A small segmentation model, trained from scratch: arch unet, trained on rendered rooms with furniture.
Rows from block 2 of a small segmentation model, named by matrix and row number. Each number is 50 + 12 x the weight over its row's rms, rounded and kept within 0 to 99. All counts start at 0. After the name is the row's rms in percent of the matrix's.
After each channel's rows are labels from the 100 images, of 14976, where the channel reaches its highest value: "peak on" is the class under the peak; "strongest on" is what is common among them. Only what is clearly more common there than usual is listed. The data: rendered rooms with furniture.
# conv: 3x3 conv (model.enc.1.0.conv.weight, 128x128x3x3, each kernel summed), inputs 0-127

conv.42 103:51 50 47 53 40 63 40 47 53 57 55 67 50 55 41 48 37 57 40 34 46 50 48 58 51 63 37 28 58 56 69 47 35 52 57 86 35 44 59 42 46 47 55 42 46 44 32 54 62 44 59 53 62 34 53 39 31 66 38 43 50 61 59 66 31 53 48 36 77 64 48 54 42 57 55 57 69 49 58 62 43 48 60 36 49 48 51 55 69 61 35 62 45 60 32 89 52 65 34 31 61 61 41 71 39 54 74 25 45 47 60 43 35 27 61 46 30 42 63 49 56 66 46 52 61 56 47 30
peak on: wall
strongest on: lamp

conv.111 093:45 70 39 53 37 44 37 66 56 43 56 15 53 47 49 54 47 47 34 50 72 34 37 46 58 56 51 39 49 53 63 48 54 70 43 45 44 63 58 13 50 27 52 36 44 50 71 30 56 51 60 46 32 44 43 42 62 53 43 72 28 49 35 65 53 57 52 21 43 33 51 52 40 47 24 67 39 67 47 35 57 65 63 47 31 41 59 40 36 57 48 57 35 46 48 53 64 41 49 56 34 47 44 53 39 63 30 40 57 55 56 39 58 50 26 59 58 55 50 53 33 73 52 59 62 41 56 57
peak on: window
strongest on: window

conv.106 104:57 60 46 72 43 26 61 64 50 40 36 43 55 56 47 52 40 68 67 28 52 39 43 42 43 50 32 51 51 84 61 60 53 56 50 35 28 52 55 59 23 48 34 63 30 71 24 53 46 63 76 45 55 59 59 43 69 51 66 56 46 42 59 72 53 35 24 41 22 54 38 55 43 42 39 63 51 59 47 42 51 51 39 33 44 40 38 42 53 34 63 21 42 44 57 45 60 63 52 59 33 45 54 36 42 53 46 62 57 47 54 42 49 31 57 43 59 45 50 55 51 42 57 51 63 62 33 52
peak on: wall
strongest on: window; count: zero; brown walls

conv.20 104:56 40 36 55 21 58 44 25 53 48 46 60 35 51 44 55 24 43 40 50 35 60 51 44 47 64 58 52 52 40 67 61 60 58 47 37 52 45 72 60 54 62 56 34 73 54 49 49 46 54 48 43 43 50 42 41 50 45 56 69 66 62 32 56 37 31 53 28 48 58 51 63 64 48 43 47 49 51 36 54 57 70 54 37 65 68 70 42 44 53 30 71 58 68 51 61 52 43 81 50 33 56 60 38 57 61 31 31 38 65 23 45 43 59 38 36 44 51 48 37 49 43 81 62 69 50 55 58
peak on: floor
strongest on: count: zero

conv.18 110:49 43 67 36 48 58 38 74 57 49 57 32 56 42 53 61 22 65 57 45 59 39 32 58 52 58 63 54 45 66 77 68 74 48 60 52 50 55 46 45 40 49 43 67 60 53 64 56 54 78 66 44 49 52 52 21 47 52 35 60 33 46 25 44 27 45 54 52 46 47 73 40 38 37 51 62 48 58 57 50 47 47 20 51 69 50 46 46 67 66 60 50 31 62 46 51 63 57 36 45 63 40 52 52 64 54 51 38 35 38 45 47 43 55 64 52 50 69 45 34 48 45 36 82 51 39 69 54
peak on: wall
strongest on: count: zero

conv.76 100:27 43 50 60 53 45 38 45 48 35 50 61 64 57 54 55 40 41 91 68 69 65 59 43 45 44 40 67 62 55 44 39 41 50 67 37 58 54 28 43 50 43 58 45 55 55 23 53 45 60 47 69 59 67 57 59 33 44 54 59 71 42 44 29 31 57 50 56 44 57 45 61 40 52 71 68 45 69 51 49 53 56 71 72 47 38 41 44 67 50 76 53 50 74 48 56 48 40 53 60 48 39 56 29 63 49 64 43 58 50 69 61 47 25 52 41 35 44 55 67 39 63 52 53 64 47 61 32
peak on: wall
strongest on: count: zero

conv.47 100:71 52 64 49 33 60 57 50 61 35 37 56 53 58 46 44 52 60 48 39 69 54 45 45 48 39 64 66 60 33 42 63 40 67 47 44 33 65 45 31 53 35 37 64 46 48 51 51 60 52 63 54 52 66 51 67 54 54 48 55 33 66 52 38 41 66 56 45 57 32 63 35 69 62 48 26 34 33 44 39 47 57 54 48 43 60 41 19 42 72 49 63 45 55 63 38 44 53 54 24 36 38 34 55 60 72 64 42 32 46 52 52 40 59 31 30 35 68 47 44 37 66 59 66 57 76 59 65
peak on: window
strongest on: arch; largest object: arch